config.toml
dataset = "short pieces for a synthesised band: melody, chords, bass and drums"
method = "mae"
encoder_head_dim = 64
encoder_parallel_block = false
encoder_width = 320
decoder_layers = 3
init = "kaiming_normal"
optimizer = "adamw"
beta2 = 0.999
final_lr_fraction = 0.05
warmup_steps = 760
weight_decay = 0.0
Rows from block 9 of the encoder of a small masked spectrogram model, named by matrix and row number. Rows with one number belong to one neuron. Each number is 128 + 24 x the weight over its row's rms, rounded and kept within 0 to 255. All counts start at 0. Numbers have three digits each.
After each neuron's rows are labels from the 100 clips, of 14848, where the neuron reaches its largest size: "lies over" is the class under the peak; "responds to" is what is common among them. Only what is clearly more common there than usual is listed. The data: short pieces for a synthesised band: melody, chords, bass and drums. In brackets: how many of the 100, against the usual share in percent.
# gate: MLP gate (encoder.blocks.9.mlp.gate.weight, 848x320), inputs 240-319
# fc1: MLP up (encoder.blocks.9.mlp.fc1.weight, 848x320), inputs 240-319
# fc2: MLP down (encoder.blocks.9.mlp.fc2.weight, 320x848, transposed), outputs 240-319

gate.96:158127157104107114137119108124179115137129129160115144154097101155127100117144146134111125174091117099161132156118117137069140119121162170133155113159165127139097179114107101102174100095145105181164140120099114174130117103145093130094166136
fc1.96:161137126111108141113149136127176137142120099181123120108145166107091106119126084114089167129141139123147136128119154112112145106138157162100140094088086113140126151154107107156115107127135102154140126124126143153172155116081128088153121148
fc2.96:197111169123138123105101123154137113150128107088124106145125121145083132149158108113162155140147092110148169080089105124091130117114130136111135143109120153128118127089145078137122099082103114145143148108103144125167113120126122128136128103
lies over: B minor chord (27 vs 3.2)
responds to: organ-like (34 vs 10.7)

gate.573:118137127093125110159137127117102105161167128148136110096137154136160109155074135150107128153129144134118180118108111109100157178083103103101145152159116158129137133117138173141097177114140107129137140151098117158121171108123194143119126092
fc1.573:104099123146095136116125132144121139096158113041130157107114081161154125160100147142151173141131133124123123094143161155129098136128101156123105121128133110086131118157083118077115130124112141137100150131107160086088104116124064136083167113
fc2.573:120151131132180127123148105148170138162104159131116138098137136143104142116167115125180124115114135172171101108121112128170100140122135146140130125087112147111118122121121100142094095145103129141119093112073109140155150132123110133109117118
lies over: C# minor chord (32 vs 3.2); C# major chord (30 vs 3.1)
responds to: key: C# major (37 vs 4); key: C# minor (32 vs 4.2); harpsichord-like (26 vs 10.4)

gate.179:134175114173103153144134150136129147153148113108110118122081188118112115156140159169119126155049107084117123122110129089117100122151123151118151151114105103148121112116168124119103094096134126142116146152116180161141150138089171137142131116
fc1.179:135134142144129129110094123153128139193091064128115093088123130100185105156131114122148148101098097122123127125116124139115120127152167105097126132123116155076153101132081167143104132137133158098091140149169120118147142123057148089109105122
fc2.179:152116130120128128118063116142130114105137142151151110130141123130129125158097107131108085120126124074146131152146148151094139114148107116124151143085112133124161116177107142146128125140144169135120103154139107095145163147124137123069162169
lies over: A# minor chord (28 vs 3.2)
responds to: bowed string-like (51 vs 14.6)

gate.378:138100132137157093106125107114101127108100083157134125104135150134191145173113110148142137140114118142103094122194064121107104104144108147173151109120143121124140122119122088111123104087117103149155147143138086133182140107128122148149164119
fc1.378:145168151107120115122133149122128126120138137099140143127140164134105151133098064123119134125156088150134118134171136162158128149131137116144105106091174087123162113147162106143104092130118127101110131127142151102129169106124181137109068102
fc2.378:147122141120145115082089146147156087138121130096124144178148116123135155140158148112143129112119127138138103107127112112111143157116152108105161120096151092113107086128157125106087158138121129118166113127118138159095145145146130181162127129
lies over: F# major chord (31 vs 3.2)
responds to: crash cymbal (37 vs 12.8); key: F# major (34 vs 4.2)

gate.401:076118127133126103107093151146118180106109159133139141132124125142160141137104138126092128100129121075088108115148087132136156131154159132136146185123196067101128154139098129142130155139118154134167135115086099132125160141102130172128069144
fc1.401:134153116137117199115093124179096119107080137147137135126103136176092097120142150111133138130128121135125158076108131132108115079137104131141132126100091149150138144111115097128086147089136183116166118154111123078146099116131117146110104094
fc2.401:135137130103105122123143104136151147125118125137073133129077108115141163126139129137087139144148073178130122154153117158111118119117106151137146116179125126115150131128145130153165105104090146140145144125143115185137138124162157129105126149
lies over: C# minor chord (45 vs 3.2)
responds to: snare (64 vs 32.8); key: C# minor (40 vs 4.2); thin (high-pass) (31 vs 12)

gate.127:166150132138127136099067150074156099146124131111147115124123143095122105128101122170112086154143155150140145148112125156177138136121092132119149130147175095094139101117122172150089099140130131139106121113120169141107121126072106124109112122
fc1.127:158140149136144099113122135120108123135117120115119118127136095112116141119172096145140155148136155137108157127089136127110112136122143116113119121158128162148107097093093089137081135133111127141097137125145112134123154102036116135152093125
fc2.127:167134165121157099156119129158147139161114152147150171119136149103124131116104210137132129134145164120159109148169125159094124121138108149100136176106135101167156124109103138138108110111127133095140122160149156157153143157115093164103154135
lies over: no chord (78 vs 21.8)
responds to: bowed string-like (61 vs 14.6)

gate.726:098127172130144150146071131138137129122121116141143112131114133124128119110153087143100139124152125136156137128114182130131107098164094179107146139138140119148109091140113092156110130101158137121127110142128160127119122112133094138153115137
fc1.726:121143133186169137139140093117141152099108128185135133144122150086154106106135154076110110123149158083120125087132131156141143121138142130119116132127129155111174107128109124121088141104148118107118100160174151155140162139083096134183138102
fc2.726:124107132121102131141127127158126133097152131119151155072175104149096107129105128151176164118126106109106118146159149148137100126139116124126141101131076120123106084127167131118084108114068132141125132130169131145142087153130128111131168139
lies over: no chord (82 vs 21.8)
responds to: rumble (70 vs 5)

gate.547:122128129143128139092126117167145166104120148129130118105128153160134104173131134122095112164121143124151135111148154135177101158148161112147112104119110171168123138146135123089111092167126141117101150118122155115191167105143149152133113150
fc1.547:124136112111120106105096150137141138090126119150151122126154138136108152186092144091137129114185146115152129136144128133149149149151143095120135143111203123129155146093156115123170102141124121112134103130145110121089134152146163152155166096
fc2.547:139152148113167118153134168062169093134173090088109108104112108152082087130166154130151086113089139136098130136140139088148100132118112127162139122127169152107127131155125075069113116128145117103143132122141126122110172109142119159112122163
lies over: D# major chord (29 vs 3.4); D# minor chord (28 vs 3.2)
responds to: snare (60 vs 32.8); key: D# minor (38 vs 4); key: D# major (35 vs 4.3)

gate.723:115157167182118105115126086151134123179113158121146157147135131091118111091129159111143158117163150122144149085117136168182107133160130102163113151171152132119150155127123132129132137129151150151082085131112158095143122173099096153149146101
fc1.723:150136098123111153136125146107102138148131052147115150143128124156109147083127144134156095148138121135136094090093139093105114126151163119175167151135123122150130119136172085150150126150128132162136143100106118100098133125172149107125132137
fc2.723:131076101108129131150117137148129120131144107151141153083103090171130055091143133143199053121115119137107096156177119091137114118153091135143139156113088122123099091122103115126129155090129143151170081159121077151170124124138149145131089118
lies over: no chord (97 vs 21.8)
responds to: mains hum (35 vs 4.7); rumble (27 vs 5)

gate.655:108108106124136138104150132130129144110100158094171096112165073140104095141128137167103130130095142106114108139122169155093150184132129129140108123139157140078143149112106146112096170140121149151115142117112189102140160156126135125113116124
fc1.655:107085121181117124139119112119142145104165117171134105097076141110101094146180141108142124131139074115098129122114142099090131142090135119102095087127130100114114098146170151122155075109109147132095115095120119142116178099093123149153133174
fc2.655:089137132096123104176173084127132108144169106158174188107155124111115134124093105148136156136141132151119120117127104167125140161101104130153119177122134108117135177146196124119146124149145083144138148146089142126088112190126094088109155113
lies over: A major chord (31 vs 3.2)
responds to: crash cymbal (37 vs 12.8); thin (high-pass) (30 vs 12); key: A major (27 vs 4.1)

gate.54:137142143135088157123104131155096164107115163127130174175157139128150129119132127117157145109144169153122127110123151102163135118124107122152128117160141089132135083157141133133144145104141136112076138149113149115139110101127121110185097135
fc1.54:119153103120122153106142127143157139106138170094131101126171163117123091137115138140068098142112173171140131127074138119144124119102102130156109126152108102164141129114163123125134101164134110116147153120160189123090119127112101155115109133
fc2.54:135192160132136111113105142101133142077162114121125165165095099188163137142148114136162110162140134162155120171140132146142091093160088096129134078111162156061119137112053124153160137135135104117161165154130103131112135126150142136114147112
lies over: D# major chord (30 vs 3.4)
responds to: organ-like (55 vs 10.7); melody instrument: organ-like (50 vs 4.1); key: D# major (36 vs 4.3); key: D# minor (26 vs 4)

gate.680:098140100172127109141149145132133108159150100136108160117135136123132141126161104126141114110141115150150138090105068146136147152116101131134105139122143129140111139095142133104139103154116158107136131107139144084095101149106114139135130121
fc1.680:141089111097153111160134122144148116122121123106133113091121154159090159113154168127121094096132123102098114086101097075130089089077120104133123153121116122101147123123110126112143174154124154151152114157141125136191117130123123185125147145
fc2.680:132143110146142143166138108145135129103121126138151157162148135145115128111160183120109115117138119107133148122162146166130119111162096160125125111162099127124179162090125143092141111125105144139162143130146111140148118144155140137155166105
lies over: F minor chord (26 vs 3.2)
responds to: organ-like (37 vs 10.7); key: F minor (29 vs 4.1)

gate.7:149144128109117119127123117131141075135136171110126145140112118124121109115074137082135124125120147118156131146124152092157132127096116134126137112104117110146147112132138090127185139134071151171122125089165089139122141123110165117156102168
fc1.7:094118167134119144091144130181155140162099157148096151153122097166145169120120102127152045084156157091085138144115152132140124132103116168099115144195106118106115114099135141105150138129093129130076101167136102126105104109133138137129122175
fc2.7:159118140115119106135168110129129125146149148103151113126107131122121079111114179116117119135143134069155109142134144142139137110130106144126112121082137125117129116141111120145156133113105164168129137116178114135130155114129161088130140142
lies over: no chord (49 vs 21.8)
responds to: flute-like (36 vs 4); text has "noise" (26 vs 10)

gate.434:133121165119074125101075139110084136119061132175153125152166119162180107135177121174127179131147126163122171103142137139106102108091126136129158164120098086136141141159101118149157118104129148116122148137115110124111089126152123138141124141
fc1.434:143101138130125193152123157136128081126154125066116144127126128146134156136140142100148117108113154147149087115136138116110101112149128136105157143114101134084106136143130066141139176145139115132139107133090097118060096115130121143134169158
fc2.434:155114175111148146070119120089131153109180131135111148118130134083140104149126195111139099169096137124147083095112091110101125136136107086122128173158145139138103149159114114127087118136115128184137121135105129116123115135124157151150120079
lies over: C major chord (25 vs 3.4)
responds to: key: C major (35 vs 4.3); string section-like (31 vs 11)

gate.514:149168152117107096129158137121112134111142102115121169097112133108160127122114108094101134184126077129081135105096139125092130093117139106161135091160130125142128118101118101137133177147111165120099095135161145126146148124175115108089121111
fc1.514:183157074112096124125132106127146094097127130121115128088118116088135123141123079114135111162106135164142116138115152124130098140138103109175117101150144136109113147128155166104152096172129129077132134088110151148107116139159132154131122109
fc2.514:106110132128126154143118083134137144101087090135082081130083137138111148106089142132080130122081123153117143137139118097087161145137132096093139117132140114120125130133145107153117104141146148110150098122106118109162109122097126137165124146
lies over: C major chord (32 vs 3.4)
responds to: organ-like (37 vs 10.7); key: C major (35 vs 4.3)

gate.472:077079133109103065163131130131128166132099144159139126144119175104124113146117097121167077153158130073141114131137160134134092126144101114137104124121109115138127090104128126112064111147152136127124156143126106145124106108133128178134132153
fc1.472:061140138106137075140132122128146108136098127126145084168131130083114137081098106127142178098114173111165165137157103131147173120175108087126151115128131099155067127153157127144118088099138137120129135099124120154130172121156179104132129151
fc2.472:086168119110126080149151085104166142084154120137108136148125164136141128148088107159153124161141107120078155083128102124144148162137125091162148159128122153129151099155145140121159130149123133135131151112152167135102127117145123091091172099
lies over: no chord (45 vs 21.8)
responds to: closed hi-hat (54 vs 23.5); rumble (42 vs 5)

gate.356:179104086151100129120130150122136147122152150161114112157093154133145098097132101138103096124093133146113155118094153149110135087112137151121150184102130089109170149107133103087114142124102186117108095100145159169111139123113137100154167163
fc1.356:160133156144151132102150134109152094113139078141086163154126106141118104124151161087125138130151111084129174123194109110140124133101133110144077145090109157084085122151091137144141114104145156110081093122071137115157127151140122138137126104
fc2.356:124140140108116088090090170119151120109106105118100123161068183134129165134069056141079161146120098146134119181084100107120125100156148136137120086151097186138109113134130147176141154169134125111107159147154132122117124105119116087153134154
lies over: B minor chord (28 vs 3.2); B major chord (27 vs 3.2)
responds to: key: B minor (27 vs 4.3)

gate.452:183122150124113096139109094134111139148128116147096124134117109166149126087146109090137109133133145117151148103129092131070082142111131143146132148119094141146155146161105127120163128141131139125073105095114125122151083129130101139090119115
fc1.452:103117126167068078108054130129154101101151146107121129102114151137105124097148104143145110137140125078181109128132109132152125117110128106155098141112107134129174109125154155113165165126070144120122095127129133140088091120109136139127148163
fc2.452:171118129180063093155086109118101138151133114120131111143078124151125135132163142147141126154124130096124110153115127090159133150152130122145178107123105118103118130115084116106118116110093125100093091145097153142125149147112132086129154148
lies over: no chord (73 vs 21.8)
responds to: bowed string-like (37 vs 14.6)

gate.167:077151163116098170126110134120117162148127137137066127060154168139116116139145116152134158151193137157169163147083130122127133120106110116117130130119092134154110124166116166143123190122114104094091131123140128133107107127165128153119152144
fc1.167:155112153113134110094134148179166114101152118125135122143121124138145124120096109138116159113080118131116112166091130130148100106152122126112123128128111128129110182116119128139135137121131107143150134174146092110132131140152137155155126128
fc2.167:150075162148097130163149137089129139122107140112127141115140102179117127131115139137125166117073155136128126132142119154120082145118088047165129136182142108138148111132153160084115168129142130133115139134113138122120101150088097118109092149
lies over: C# major chord (30 vs 3.1)
responds to: clarinet-like (26 vs 10.4)